Weights of a small class-conditioned image diffusion model: activation swiglu, patch size [4, 4].
Rows from block 5 of a small class-conditioned image diffusion model, named by matrix and row number. Rows with one number within an expert belong to one neuron, the router's apart. Each number is 500 + 25 x the weight over its row's rms, rounded and kept within 0 to 999. All counts start at 0. Numbers have three digits each.
Before each expert's rows are labels from the 100 images, of 14848 (inputs lightly noised), where the router gives the expert most weight on average: "top examples" is what is common among them. Only what is clearly more common there than usual is listed. The data: abstract colour fields from 500 small random pattern networks. In brackets: how many of the 100.
# router: router (model.blocks.5.mlp.router.weight, 8x256, trained with AdamW), inputs 0-127
# gate: expert gate (model.blocks.5.mlp.gate, 8x64x256), inputs 0-127
# up: expert up (model.blocks.5.mlp.up, 8x64x256), inputs 0-127
# down: expert down (model.blocks.5.mlp.down, 8x256x64, transposed), outputs 0-127

# expert 0
top examples: fine detail (100)
router.0:515500509522530521531511519514482546509482513452518517476528490516576474485514466490535453507494514479470504512490478490492514564521486497516540452484521471506509476500509502482449482489488511494472490466516510557481507475532450520503496501478476481521496481434508483504458454520494509507505510512510511505504503516514488415508478500521484461484516483493472506525504468496510528495489
gate.2:500490501504479501513463459500502478516482499472495500466499562494518509500465506495592492500483499498492497501499524500447493499498485493503501508492496500498503505498500511432511500500486485498499502496506498500490495488516385507493517517539525478500499493513490485489487510505423500503490429493505500493500502489507500499492529516503478500559498498509376525499500498540412456505506
up.2:510490484489491494504489471497522494500458500512496510498501499550500500500565442494522523565443448517498499493495549427476504500579476500503507502505530449484496480498488510507557537493518500487500499435500497499515462509500511495454496504502494537500500508463493500466464521500494470499493477497489557503486494500486570497481500517504500496495500479498475500504475505502505454469480
down.2:501495542578494505503495432502493487512449501545496522502506517535503492482552568472511499502497489501497483470501501489462480508503416500470503486497506493505463523507461503512460490499526495515499502485511506503525499409490499499414492495503512501531504495492420500499538500527505499504508500494489511471519529494508466474508497492500500490556502482500501496498503490496500436509501
gate.3:501503499501500501543493462498501482414509506475497468501503452558517484496541500501539498499447504620453479494503499524486507470434487519488508496501500473497500520501500512488501508500448488478500498500544502505476513500498508501549495455502500504505473510505421489469500496484510477500430499527466551500494489500471501456500516497537507483498510500538497510503511498496495502502500
up.3:500501476502499507501482491496503489412551534500491484497499484532515486492514506479519468498468500554436491490502502522488510426490498507501505495515500479496500526498501511477501507504489495480503499528557502502497526499498522504513494459500499505499491501502481472501494499496503494497395499527472519500501489501462476486505529499550503463500493512527498500552517511492497500506501
down.3:501594496434514500496498498500484495455491505494498499486459503500501420507498500519476476485499484424527509503494541498514500506501495503529491506503503498460510505455503505500505498498528515562481505497499498494474495482457495500442497477495503502500495500500499488535504485488503564515498501495493477508484508500465501490500484531570500498498499499500496487497528512501497497441502
gate.4:502403500504456494502480497508503501497505516522494545499500501497519506518502524501499511499502540495420499460500506493509468498501465505533500499494508496490479495508504509496509595520500514482501492523473558505495501503507500559504498473509523507500500510505506520508503500480503505503437475482498477574506481495465503500501446513463498504529499502642500500488500500518502499525497
up.4:501461486505490499500458472504498498499501491501497519481494513503516496500472503531500501499499563498500504499501508498497484497504490480591490504498491502499491500543503526498501668516498501500504478502492548499477500519509501506507462492499513488518501498499488528514515493498503500530496500498452501648535499496497522523495499500484532522503497507555502444482498494501498501520502
down.4:500501502498504498524487510500601503500500503473497457580520504517496562502500424499497518488474550501460549528502571571499503507501527519531482510498509525510495501498498574499501499493505474521492500500479473499503497508502502500500441502500502494501502498493508496505500489473495470501494509500503506519501497499500494517413499500500582500502503491501500495493495497580500499486519
gate.5:504500503540498509502502503457500490499515392528496495505500502500498493499488500467499507484515481493504499489498486505574498504509483498494485481537505510530500497502526495500499543504488543499500500489510525501504481544498500490490500440488500496496530501623500471502501505469527512514499498499536414617504501489497499364500500502500527499502477497506489499499457495531534499543506
up.5:500492495507521500497499532500493498505497502500504513496502497478499491506503496499501469535501502497389502493501499500600500532501507513527494516502494486495498501505501477517506508483495469474500503509500495490495498495473495476507498500536500501500506477512498502502488447501436525238500476511505487478502502500503468484501503491496497500497501496502499541483508500512486500482489
down.5:511460509495494507512477500496498476516502499496500497535503475512559508506500502501501502526474528504478500504497506524481475506497504465483501502513517527490492504498504538500491490500504494497488493504502511506538554508501499490501427507508512456496512502487502503500468522499491502505513500498503517497498484500501496507500500502506500496528499500449498499489500574490423497495500
gate.6:500517500500473497504504483498544483487521502525475480500500495509498415525488502524493532495500563533499500503480506501499493487500500500509496501499493439518529514487505489503501500463398447496500501518500500500493579505501515553506501484499509499527474574507518435498516493491525467513401499492487497492493488466508500465448504489508497516501484500616500522500500498432492498553510
up.6:499510501506501497508497495481509486503500500472501491501505499511500474542418499500471505508500498420490516468489500500518526497501514500557465499492482493526502500498502497524499503540503465501502503501496503499494578489502486625483501534494508499500502515505499450502513500502507500509498445499486466497501512499515501504498533481507499517500499499534495481459506498498432493536501
down.6:502500500500545517460433500499500501473519521496568519515497489572483503501510500499501499482499534564478521517520498496498498506501508477491484540502527499528497501495488503488513499448496492502501500502506501502490468431493497508494496502502504566500520502501560501499488481420541571500486511475486501500547430469483489557493498484501504462479500497444500494483504500483500440486501
gate.7:500491507457488485499498630501491517497530438511582512505593478501488498499506496497538503469501485501500503488500509505497498492501488449500495517493516562498505479509514500468499486487496531535501502506512501512567505500503500523504511504520496497450498498500507503456523504489521507495510506555519512501381527503476489544494494497502495467469492505524507505500540496493500492493491
up.7:497511497501498498493502465499485502493500514490509500500449501498503505464494500502502500508441499494502500501501500500516502526501553510501523495501501500505475502505500500528498530503499500483500500502500493458487498484498500498488500531495495532528510495500475494521488504497495503508501502473501501492529502501499499500506519516495500509502500490498489501499434480504501494523497
down.7:517480496504501497500503611500488485502470503506502506501495523500500516506583499501500504500566537517500479504500502499511529500500498506485501511504494509500500537499500512491500502500510501553492498513499531499488416505474499502496417525496487473621489496511500500498502499444497503501519501475472513500556500498501501500500559499506502537509507467502502524498500499511500518498502
gate.8:498500498498511494498499491497544518481496508453496494509498505500498500578471497472476487535465419487478487479490506521426499441506498484500489505474507441500479501514501517497510380500495467486488496492466499508491515508469497504498493500501498513551500498510500496499493495495532500500496500495433492501523499500496513500499507501589536530502501510536501509492516558499481502506487
up.8:492500498475496501496499503427534507498497512486503500497501504500501465505498499487494559490499491504500500500501562512493496499508500513498500504465500498485509507500503500487499456499500423500498492496501506478494496505500507480502509572500499504510500494501491528475498476499503495488501500500479499476501497502439609498500500526506506498498499507493500468500533512494499503500500
down.8:470501473501497439500501509500500500489491512500500502500477528491498425500500467510503490498502504500499525515471498504434495502477492496448496499520507503513484503497505486560488497497510488497493488513510501505465500501497500470441499533499510573500504499495487500566501514436539501505498500502516500477498500491494500502492486472489539499498498484504498499527506487503500501492443
gate.9:457483501499538505500501533478447500502499437503501500499469480501499486501485500551500525504482498501508518481500452486506505497488479488480533488532578492544511500500509499505459507506503518481517562500453499505527499418489394522500535471517500507500499498493501479498503449500500465500500498483480503518466490474496497421491501455488505490461498496494494528479512501508494499467505
up.9:501500497497500498532504540499496500518490495499509494524494485418486502503499485530483496499448500500496500504518477490511525500500549502492507501503564466535500585528526470500490508501500503485518570488500498481556495491501469527468499504513498509500481498489497456468501470490500483497441479500500496509429458500481500498522500476442488481488496484494503517500508494502504507482500
down.9:502469503497507551502503498507490500507491480501489503480517498519501488538503505507515484493502497490480494503566499479523498502511494499510527513523654500497501639502527506495591484502534502503497490501493503506488503503487500496502494504500500501496502506492499502535483510508453498501515481501547464490499445488517550501513505461506475530499545499501500503500497518472496466539500

# expert 4
top examples: smooth (74)
router.4:474509483509533485504498487491535492515538476561519505502506516504484457488492486490502487542513499483519502480514487491561517471520511489472466525517504504452503512533480484517453478474470488537497517523485503484480489529515526503488468481520498507517530495523518487481518518489520552493509529537537507506522467518476487470460544473497501499520506537501504448515528481520509515529508
gate.2:499518500504492527515481491503501490542506497481524504502479513502501479498498485507502396499500497498495580497499495487507507515516396497493500510499502501520503494502506489500471451474468493451479541508498497498498501479502504496500502468502499503503510507471482505494505512508504448538493515535512535497520525492482517498502502528526499460499506522499504535486500523517477568532508
up.2:508499506495517523476501485505505503449500517500500496533432480501494505487497507498411499500499526476489499530504483494500503500497503503500500499515500489500494500501462503479505494498497452498499505497502500505498505500489498529500499502499497502549500499504495513502506507497530531497502437439496517501510503508591499499501533495488504490489486422492446500491500500471503416492557
down.2:505510498502503502495499491484543503586500481591516518460500522514509525493521495510499471473437540506504500493518489442503510500501512499469501500502500482497521500500499515500503505546507499498500526502504524501512496555496505524493496508458483454478508524504521501500536447467508506504497501465500497526449474501499485502505481488496459475495520512493513522496519517514495474461486
gate.3:498518499512507462498501559512482500513539498500495530537510505508498423519499502498497505501514497474498502484531503471504499456497500408508499494447494495490510467497436502501508499500495476514516439501493481506500566476517500505460522500451485512469519509579501491499522500502482472520535501514478503500500607515501500371515501577506500514501527534499497501486498507487500497501495
up.3:505502521494472498504501490483551499503512503504509560506507527521517500501500502505497500500526502495504492489505509483602498463499501487504498499512489473512499496499317476490503495501501514531522495512500495511493503518524499500479452502497501502481503507505500513463529511501500500504498502451500566499485540496503503484499498504502506502500512537499486501500526504500507489503500
down.3:495508493610495492494430500502499512513498520526521483499500509499500540430526488502522509500462498499500478518495500539373499495466529500496504502483500496552522450501529480481507470490546502499509505519496502500501492505504500499501489473448497500502502458499492500494474481531477613501490499483510511482500499518508480493502511450495494497505591466501496462503427500491500502526500
gate.4:502510500492505502498499500498496506474499498515490479506507460500614467496499529500512484499501508443508522505524498501496498498497502502502391500498501485501501525525489501507532497521442468506503503518498494517500554507490536498530527501501523488500504559492525515537503500505497501527526557529499500499515501499503498504502504501519501485431500488521500498495500504503501527568494
up.4:500465499410420498469500519504500545490494489510501500500500505499498510501507500496466495406552483470502507589490536501500496500489499499500494499520508498500547491500482489499477474501499506530517470523516500499502506499507525502499530506505515512501501442587482510499498511507503529502536500511486505517484511500582484523515520500566484491459435497545501496516515494504500500503517
down.4:494496490500488500498500497501500502504519498494506501473542485508585500499499440500466516480500504517540540495502508521491500509486520499508497504496498497500489500477507477494504463489500502511469491504464501504497543504482509485499496502500518498418564469501468529499502501503502485514491456499503500501500506508501500510500486496483506500494509538504494509497476498538492507383500
gate.5:500511505499500535498499498527489500475505498487499544581496500466573564495487529499494513500531497503441508501502499503499490501527507518499500499503502573499523502479505525463504494500511512497499479524532504506473497495500501547513512431508493487497502495501516502498501500501509465501484498495423504489497429502501500481500500496499502523503501500501554501489496486494491500510499
up.5:564491506491518509501501505527496498500517496501498542587494502417509500488491609498446500502504480497504499498498423501498503500490509502476500499500500546500500586506498523499500462509503500485500510521499500500499491489504499507502505510504494497507552500510482530472500560504503426500497497519496507485500483519512499502488499477502507499496502500511517463499436485506500499504490
down.5:501548502500500501536507503450502504500500514549494498508496500500500494501501501502496502502500508482492498482481501499499473472498496451555503509506502497497517516483455543501500485521473478500505508502500531500479501499496500557500508470503542482503492473497500499493506502491500505499501381512525501500537567507508501535500536492509501514416546431484504506530535512476499471499501
gate.6:493495473492504492500506556502494500536504502501516467550486499543522487489449493537492500531497490503495499520499372518472499501497500496498500569482503509490513414486500499555492544599491497517494480441505512500535504566515502501500508522486498502468534491505468499512501390528529500500529503485483497496533515479495505495487501509503524491471490489496485502450496486499517520503447
up.6:496497519508499554500472445497514499490504485539492501399501505497493518511562533428505501464500502493500471486481548455513508499496500499500499473521496489501495512501518500446501495488501504501503508557498485495496497446479498519500498491516501468506496510497523500435489551475504505501501493597500500501488504505499497509503489487488500501526514518519508500519502552577484487500548
down.6:504495497491505553516512492518501500506495507574518500500496500463472492502499502439509495508498499497493516498487511513540514536499505498595498490509407511521499500499497482500466419499558505509497480499498501500508491509499500499499507483516502498500464500495505485503507508497500500536477458510484495479483499523500509514502507436557527506498500501496526502502507501509472519488519
gate.7:496512499498582495521500630508500502482498499504514488499506503500520501500501500534497478499512507451498518500500496489500491496473504509498492501445494500500505497504518515492540499533488512502500498508434505507501577524498491508500513503471502513445517496510500500496612507507520499555463430499523454453524485517494499501501471508496498501498495536509505599486535488504517485498473
up.7:529500494521486485500491485472509502502505499503501519520503475500504502506503475446500483500477450564497501525468506532489499504509492487530503511571500497500495528497480488496493500478500499502497499531425500485459501486502486504502500494511500501547404538498501510488502496487523514501514498489518524507499560490512491555499498499503503518503457493499517449503449519501499504500506
down.7:560500498500500485504500502484511502520506579500499502503520508499524435500500501500499509518507511487471480510500521512500509508500516492506500496502500507490501505497513469556499489503548499503494488504483506474496507527487513496516450476547536486493487501495504553500495498504503471611472498497469478501433506500482487511496498511497500483499499493535519465512490501497449500493500
gate.8:518523502497495491511502500504500497503503501560499495499500504496500491494496500503493503476499497540500492500489498497451504497512524508500468500434521507500517534452516496495495512500499484478462479496497481510498496492487510494497496499586493515499586500501500500515463563503503493505499500496506490441508506491490509493494498501480487492497501504495500501500498501528445471501462
up.8:480499500499492510494500514500502505506502499500500506493492501498495497494511489500354514504500502480499508501508500504518500489494479492503523510501487498493492482502499516510502500497501500501539509609545511500501547500500496516504499485501506502484498498483483494500512449499490500443500514505487501529490475531498472500505519497484500528506500497499500505524491502500506515500503
down.8:498510491500504501497517490528505500500502501475525541506499498497498512499500454482536500497498500496500518501475518498515494509496465499499500501499643505486493500474503487497512501500506488588508500516497504499482581507500499500524504511497500508515505490500533598531503501501550489467478496489495475536506499500498501501498489491497500542495494508505495503482490500506478545455506
gate.9:500449500521500439491515500499506507528464507500479525497488500502493462492500488501501500504497512538473500501505497564499510490512510499504500532500526500497498519504500531496492500502503506498505504499505495496471477503490584501509501479478506501507472502680512503505481486493493494443524499503430500501501506572500518500504502496498508493457501485561499440505500514498500492490499
up.9:502463500503485557498494486512493494500506500513530464500544503505490500474498538512492500529492507486486506498572500501501499504500504495532501499452516514467502491519490507512499504498498525502496487508447501503500482504509461440488503499502494505503522499501504479490502502503505489518505490497503491550507520506520473539500500495452499497497496501489503518477472519460498483501508
down.9:500456499485489498508500491502500503504501500501500502492503504539504500495457454473438475493471493549457502480504515461501508497499508494493501509491499485497499501498509557514500503497477514487501493499492510520499481504533601414495503497471501510500499501503500501504460488500492507498488604531552501501499456510478501477446525502488542500517498503497500501500499467494494421479508

# expert 5
top examples: fine detail (97)
router.5:484478526462514495511494530506508530458513473509491497529527462469531501535472467506533497479448535487475520500511520493491478462502469483544438501488539473554485494492469504502461476498480528496470514533507518532496524559491514510546525469449507485524464497455543501462513482517497523554498450487509518483532535495520487518499514541510488491480531484522475524489537517533528508488499
gate.2:470520559511500504498494500483498499515510497447501495501488475505502501554500507508500477499487503510482500464577548501485535467510500516506499489497500500508464502501504501501500503483511498512432499501508502516500518483487498500498504483500499500501503462490500470505478497479522503499500481457490507503440542496488491500448555550499496486534504513510555509506485495495477502501501
up.2:473505494499501504556456462500501493489499529497504507496500504502500470493528492495493524499461499497502499478515431509500485506499500490502473502512585501503511493493487501500497492495500555464517475492500476506482512495494500503500483503500525532500498494498470505515497500547473493539505524506502500499510478503549515500512528500496502505501541524499500485499501504513505501502597
down.2:501498497501499503509501501494499495494506469504499501493500487496499496505481512513483492496503500500497499497500536502480498545483406503504501488500483509474497500499502513521537502506537500495499499475485491499506504556516499519502511487502500502493505502503504500495511500555494497500504509463504506489548483490501516502510500508500491454499521524564475523502418500493497501453451
gate.3:499504501496486510503501503500489522486494504515547518497500532501503420498500535507491509506479460485505481527489499549497477502509499501499505485500498500502499499500537469521500411496499509522500494519525464508545519509489518489474503650495512447501501505499508497391474501496497499474467487553508500503481525489500510501508499483493432503495482508498491527499493491500498493503509
up.3:501508480502495500511498501497500516442515505515579504498502498491500373497488525500498532544504499477502474501503499514506496522471502517500548527498500504498461512445543497506500449518499477532510502529504499529494498503500499501491501508502499462494490507488472498453405491500501525500486500541505514512479508487510484500506492487500499508519504556500496499514547490516498490502497
down.3:482500497512503514515497494501539496498500393522514500504491504503497498481490494502504459503501439511501494496450492499499507502482500623500501499538495430499509432496501445510500404506396500499501504495514499507503457516500503496568554504555500500460506497515501499520499514538506496500499498505526505506501490496512501464502496510425502475504485503497501535507489502498503480492498
gate.4:504499438505496517500501501489525501499500505500534504497511504498504448504501532533488506426503489534519502488506503504494492490444569501506492506502470488504501522495500433484503500496453519501504502500539501502446509497498500498503504501502386537510499487506546460495495420511377625470504534500496528477504499501523493464498500501505444506504491504494506473541497499480503479493499
up.4:504531465505500498501495498495501491496499518480532508499500498478501458506510504495531497504499496501518499492502501493494486502497499495513501496496494501523498521538435502404499495497480511497501503526499503500462500443475489498500500407503495502500489499505554488541501490522417568485499562479496550430507496503509485466500503500539466507508495501489534493513525506453504498501557
down.4:468500503464496561500501487500448493504512509510556505410500507503504519506549479481495503500510498470495498483467493501506502496502450499506504514490501478525489525480456393467502502477528488495500497500569500511501500498520478464499499526500497526498495503499495494509499433493380364486500500499494502482503502516514499497500506501500448503446496500482526433511523474513515482552498
gate.5:500505505537473502498498501508481526500492482505501472479498495502500500501502512505529497494563558450576512523506500388493484551502500551532490509496507501485508523498500478512500500501501491516489494487502535502501501500494499498500507478493503432502503503499499500496515496445505497422508497487555502506448458501501489504496452497498476493502505495500447481555504519497501517489498
up.5:518568500494512487505500496496558499502502501501509511500500508499498500499503499500475504511426427575505500469500499526534509457500522465492502490500490504502499493501500520494497496509496507500501503506500476499499498499499502489497415518501498501463503500501506500500459502525483500500456501504499455501603510495499503494500514508498573503500500500505500545433493486507499491510500
down.5:501501503511503482491502500459514494494466499499509477543500492484500534510501555499505509545511496490499532500505492499452498500501511513511542496487500514529500498500499536451498495498505502500479502510559539500498537505489525518480512499500502507497493502501496511521544526409498467500500493571505503490504514499501513509500497507526534500498475499525494497550496503510500499499490
gate.6:481417506499498499499493555486497549497491498505588508498495493506499480499509536510501502498481501507502498501507499512500498500503498537501499492490513471483504499513616475470513516494485532513492498513493498506497482497502501500525513498508500432496489483614501548562495606538505528515501508529480503501500501531499497499463495500503479520460497509505500433524511497505502508500501
up.6:497499490496512489499500520472499500501500508506502501505477491508500449461502513493531500502497474500504495500500500569501497497501513521501499502572534452496518496516577463496507501497475533508501503504500499506496492495507529396562505487505495427492494493513490495510500537515490523496498504536509512499501506535499499494477433504461489517499484500502500498506499496491502500499499
down.6:501512499524462504449497483481500504487514497498559504500499501502472492495498499491476537498491492534501499507500500511501499503497496512523496497501502519498500500504487498500495500476496500541500502476498490499504515507505461485507565458504501489507519588468522494501501609536499486494459481501499528453499502501483497499495495496497501519491461475499499509498489481500499500501488
gate.7:501510500494500498507504489546508502496508479500503495490500511497493313503495498503499506498503523395499500497492487497505477510501503512500501503500493499497517499496508469393495466498497466513508479500541499500500505499500522499509485502500503478495522499500500489500521498497501494488498502509500500502503490493518500500503499498509519499462499497503501505485500512495501539527503
up.7:498508500482502458497523480514598466467520500447541491484498502499492499539420502501501545500503500366499509502495502501508508499510507494491493499500499484554508511498500510474495439520502492496500503478506500500505499544493497585496520551487502523529499502478493501478497488494500507495499503499499505498505456503491506473511559521505489500531479513499511494495527500470529494498441
down.7:508503500500530500512501526500488491495499496505470500500493498501525451494502496501503483507494500581502531521498551503495494500502443504408510500534511501517501506493495500498522507500500499413502524502497504493508471494537505576504497501503504523479572496501501500499483502503461520485500500475522508484504494519544499507500613500487500489501386536490515492469500499487500485487494
gate.8:502507509500503504501473515494478500601484500502518493462493539535491480506500532502514521536485505546485555432498501501524497496530502501487502500498500500500494499503516456515529531504551495529473500506500500501499567499500520448539540504529492445479517502485499505500502490502503535559507536502545502518499502489499500500507494490494514502498501482549500492502499531499485500525502
up.8:499494499500494508498485500502573471483525501495418534523499472475505509498491484499493497498499499424501420548501488492498508494459514510495476500495500559500490476456495500504506496502430500500592509500499504500464492537514471501497460480454511483424499495497476485490499505502514498500495484497482499519496561518500498500497534506516507500499500542490502526493443481542538527496494
down.8:489501556493498500500436534515495416500499493500475496499500487500501501509514503502491479460504482555408385517503500514496481477523501470502501497500477499507493505518500494503510506498559495518499499505564500491500491520543502491574500500559499475422507517499521477550501499445501502519522505501496503478493510525498501496505496499497515550503502479501509499492503503481481507502500
gate.9:417492502503500488503489485439506494478500508474479439503499468499503524519500500453498481541496502488492500497532500501506497499498502499496486513508501520497468518507501501507502500460500448499490497474473491506479488492494500506499501497491496504479496501669517497555501482500558501493501489497498539479502473474519501484528500497572513540444534496500495498501500488508500496497498
up.9:561499529498516575497500529491511499468489500498526600586499509499499497449501411500500500495499496499476488500484489500484499505501501500510500506481500486500500500478510500487493430502509502500503507515515502496505493499499500497502501534515453651600500496500503500476500516499438597416500508487495500502447505531482498502495500502498500500501498501495501490501433502499493504512510
down.9:523485499569500498502505499504507489484521533531484502538500500493461548557493471501506508532499506497501498502502488505492503478501523501436483501502479501489498507514500518499495505499497508501489538499485500501538495501497490501507500449534504502497549490589443496473502503532539590502501491504501512478529484499500480570493491461500510501498494505497499503495494501514411502502576

# expert 1
top examples: smooth (100); mostly blue (59)
router.1:527517464490519534503511470491534475504521518522530506510473517536459495480521527498486511523533485502508496509468520470565534495538512486495491476530485516480497508524498499511532544499520540538531516444508528478532462548540510473449487536504487537488518463556507518494511490481506474500507524521473478503511493516483514482515510492474469478486510471472511446559509503486509484489513
gate.2:501501500496485503490505528508499501500502500488449499492521548500496505503495506502534501565513500496499499568494508499507484500558489496485515500501499468499500499501554505518502503501499425484496498492500592503501500503499512501506488499496536506432501502470507507511534499500499552410471453552500497500495498500498520562500503537504500524500499500516493468471492483480634499439457
up.2:499463417483555511516500482500510477495513490500536500496458498499455458524512492499497498490460500471500499432525488500501490492488496406498508500493503500501501482526494490495499497500497500495501554526500458500522500496487499522490438531567500496471512445488500515498495513504500494497500468502499497508500497509498501496463494498498502502504493497485505488508499501507444481468498
down.2:506502506493492525496495494500489502500499433501570495439527476495501538504501498488505500500504502505502497490593509497592506484499473500497608484496504595507502491495507521512599500509498528436547491500499523499501499504504489500501476501497501502498501503479492499503488500473515502520500493482523484496506500527495488503499517494499472498504500502471466498568463422478576502504524
gate.3:494492624523501452499497502411505499500496506502558508529498506511520483500499468494494481519429506500500502517470511501560500502501502507535501520500487500524533497485505501510507527500510500534502498494548523498500439494566466514505500515490495498553495532500513498498467425500515499443499518496489500498498501500489507514482494511478500499498486494515509440511523497511548483501589
up.3:501504499494503496500500458502535495507504497496502511541501506502516480500502497488501512500487494506501459501500503494491507502499500507500504497498543502500499514502501397498429498501489501498498535501501514495490498472498497481487462437518499491530406507500455499498499499499523500572496486445509500505485506502514502497511504497502500561496503491480485535495500503500509500501509
down.3:502500507501508500577499502510500483496499523509520512453494498485497502510523412501474502510509515554504470500523501500554501487506501494504502488494494498506501518489472444521497499504516498414497502499517496495484483432519508511492499526499498503488500503502504505501499502529494474491549500432483499489479503473496485490500498584504509499524501499502500545482504501421510511511490
gate.4:491500501497502495493480499521492498501474496500499499509483589496501500499497500494419468500503526443486499499497482482491496491490504542499500504490463499500500500494493501527432505501492574526396517499497483504501501494448498465500519462499504501517478426499500512499484561500502500489488500498568504509563507464553502492510497499509498493496429490500495479506508500503473549484500
up.4:479500500516544506498499505474498539501504491507495462461502494507497483599536502488404500556468541500505578499483493498499496503499500500502510511494501546500496500501498492519420531491500505498508517500499498509485510492470484408470500498497499485499488533528499500437498487499477497481490442497500462503501508500499484511496501500535500494483495448493488500501508500499480501500521
down.4:522501498514530509507497478496463491521502481462498501501521499422494502524501500513521503499488500500505501515576525461509506496502496499508552500499488486501499533497498554500504491497493514506499645500435500494463509501500479396506497527492500465538485503503503496500502520487500505505496500514502503498560498496487493567500497500494525500488500484499498500503513500509513554499498
gate.5:495467511502508496497498502501500494509521501485536531501512485497470417497508484524518509499503513499530490522497500502501500500488498499492506510467476450456497473499515511496510511493501526540471499574501500503454503408500450499505501480505502481571496501558498423494500491494501501502496508524515495518500503498533500583505500507523523496485501441497445484456500506493504504498454
up.5:507587504502494490511503495499500528501507498516524542526492492508539539498498509500498502503502516502503494504464492500503503518498500477500500500437506504488501465499498501461490497501502483491500507491498507503513490496492552496466538513501499502566497503499502424500502501501537521510558497501500522500463457524465500443500495497504458493589512499508501522497525533473356482515518
down.5:511499527464499501500485495508497502489500510524500499478467502464502568498500518494474505417494485483525511535467500509475492520498502489495496495496497500420512497500460473513493489479493505453500505499525499501482496505500560484500503504608503505526469482543504501501498488499495505501433534493522505509500466491525502500468513467497497498500507501488509502519498500494501481503524
gate.6:496489505491516500497493502486503498493501548484500509500491508502488491508483501491497570460500483521455501499504475492524498501480426500501582476530526467528498521517428488485485500502501498471495503337498482500508499558530499503438533509507499494565496499468485492469500495502473503474503501499498514489498490490488494500502503488535513498499442539502497540466502501499512452489501
up.6:492487500527493522501498472499537481497500499499542488502540508501502500503515502500500515478515497494535499634494527501501488496500447500500509505502439498502506475497501517508528489498493507567481496500436495499488502527506502500449501483492505536518499501499498511500477500490500500595537507497504499507511515503501500502479497503500534500505476464506524472531496502499506500501468
down.6:507500499479501472497541499526537500506498483498496501502500505499540426518426500502481512500500503482548500388498494534543482510500495447493502497510575500502454500500511432500519498501480501501484494510500502498499368434498498506480500501513500490486514489440525499509500506497519500452532491501499497503458511500501557509498509485501456512499509432511432500487496482498497500501517
gate.7:502478494512431500497512504501482572502546500486579500500506493474477489496517506500501461532482468500499513529498500501489500488456500500529500502498478500498495502576500501494509644513482499504500500490463500545500499500486499498486499507500536472503512502550513483474478445498504492504564511512496494500500499499499500493496474501499485513496483502474501506492516500503500478489496
up.7:488499498546500502499501500515494507588638500499647517506505500501475501497528500487500502500500488453491522500500494497500505494497492438499501503499489495519503498518504501501501546507466496516505508395485500512500500516494509499471501504496501468501500592558501503483489500500500500522534487501529496500501491491559519497497491500494507495488482502485496500497512537500472488490480
down.7:492483500491499498480501494501462497495474499425499520546498489508487486470576499494504479484499498489515489501478516500500498506499500501458504485482498513474472497500494478581495555499495472489533501499483508507485506545499488503496451504497494537484557431477434502515505513393500500557498491506504504499502476458534500498514493497496501525470490465504490499505516514459555500501406
gate.8:495497500548494498498499506502492498505518521501537503500501500511500503499501432517499509556501511497499508500500505496499493509500501490499489500505501497465502497518500546501499509500419499500487516412499504581496498655498500507434501502484500377496499514536500511501500503500503500483491482500521499498509517468518504500522489507492501500494456508449479532520505562489476501481480
up.8:500523515548502500500501502506487500584539519507539495504501494500499504500496479521500638497500528486500499485474500498495493522501496475498478499500503457440525453499499504500499507496459501499497513409499503521516479508510509497484501511461485501488505513539498490486503509498509502499498475500516500460527500477530498498497493505508500499497464505461490500522533525488456500497481
down.8:499505499517475496493516502500494503500498508481507500499500500518496500500505495501500503359491477481506503511499502509495500508500514510502533505499503508490500499499466495510489503500498490504500503489487482500500533521493508500562533498546508431504531491485511502480501498471477500498495496542498472495510501575504493489497500504499499509496478494578500495513504493604528499501589
gate.9:485498509501500498386447496506464498576500442500488460509519542515488518499500504503494499494500490508534478515498499502491490499492509500500563503482506507483488493501504432490504524501475518499492590498511501500497501478509457504485504545502500553601504510504508501495479491500414499503502497495499491501500498495480499500500522482501500497498445521502515500509490496501504503504501
up.9:493441511514531497501495472502487500492519500502500479496479490495504501503500501472498499544496505496485499516499505511455505510503499537500500525504510497500540657499500500476503499496489502501501500470510500494501502500499498489511513500508493497500496499574497518504496461502495467465465414501497506529514533495524519518490492484500505512458498486502500483514503500500495507499541
down.9:513501501508538510499533486495500479445506523501499400479497497491493519505572497500565501501499499511500489486496498509500499468516505502497501503499501496515499500499499590484500530495496501522499514528563501496500522513508497475502445488491491478550473504454495527501491495509501475492495494524501405530530515465514523502496497501495479459502501528501503501540483501508509502537522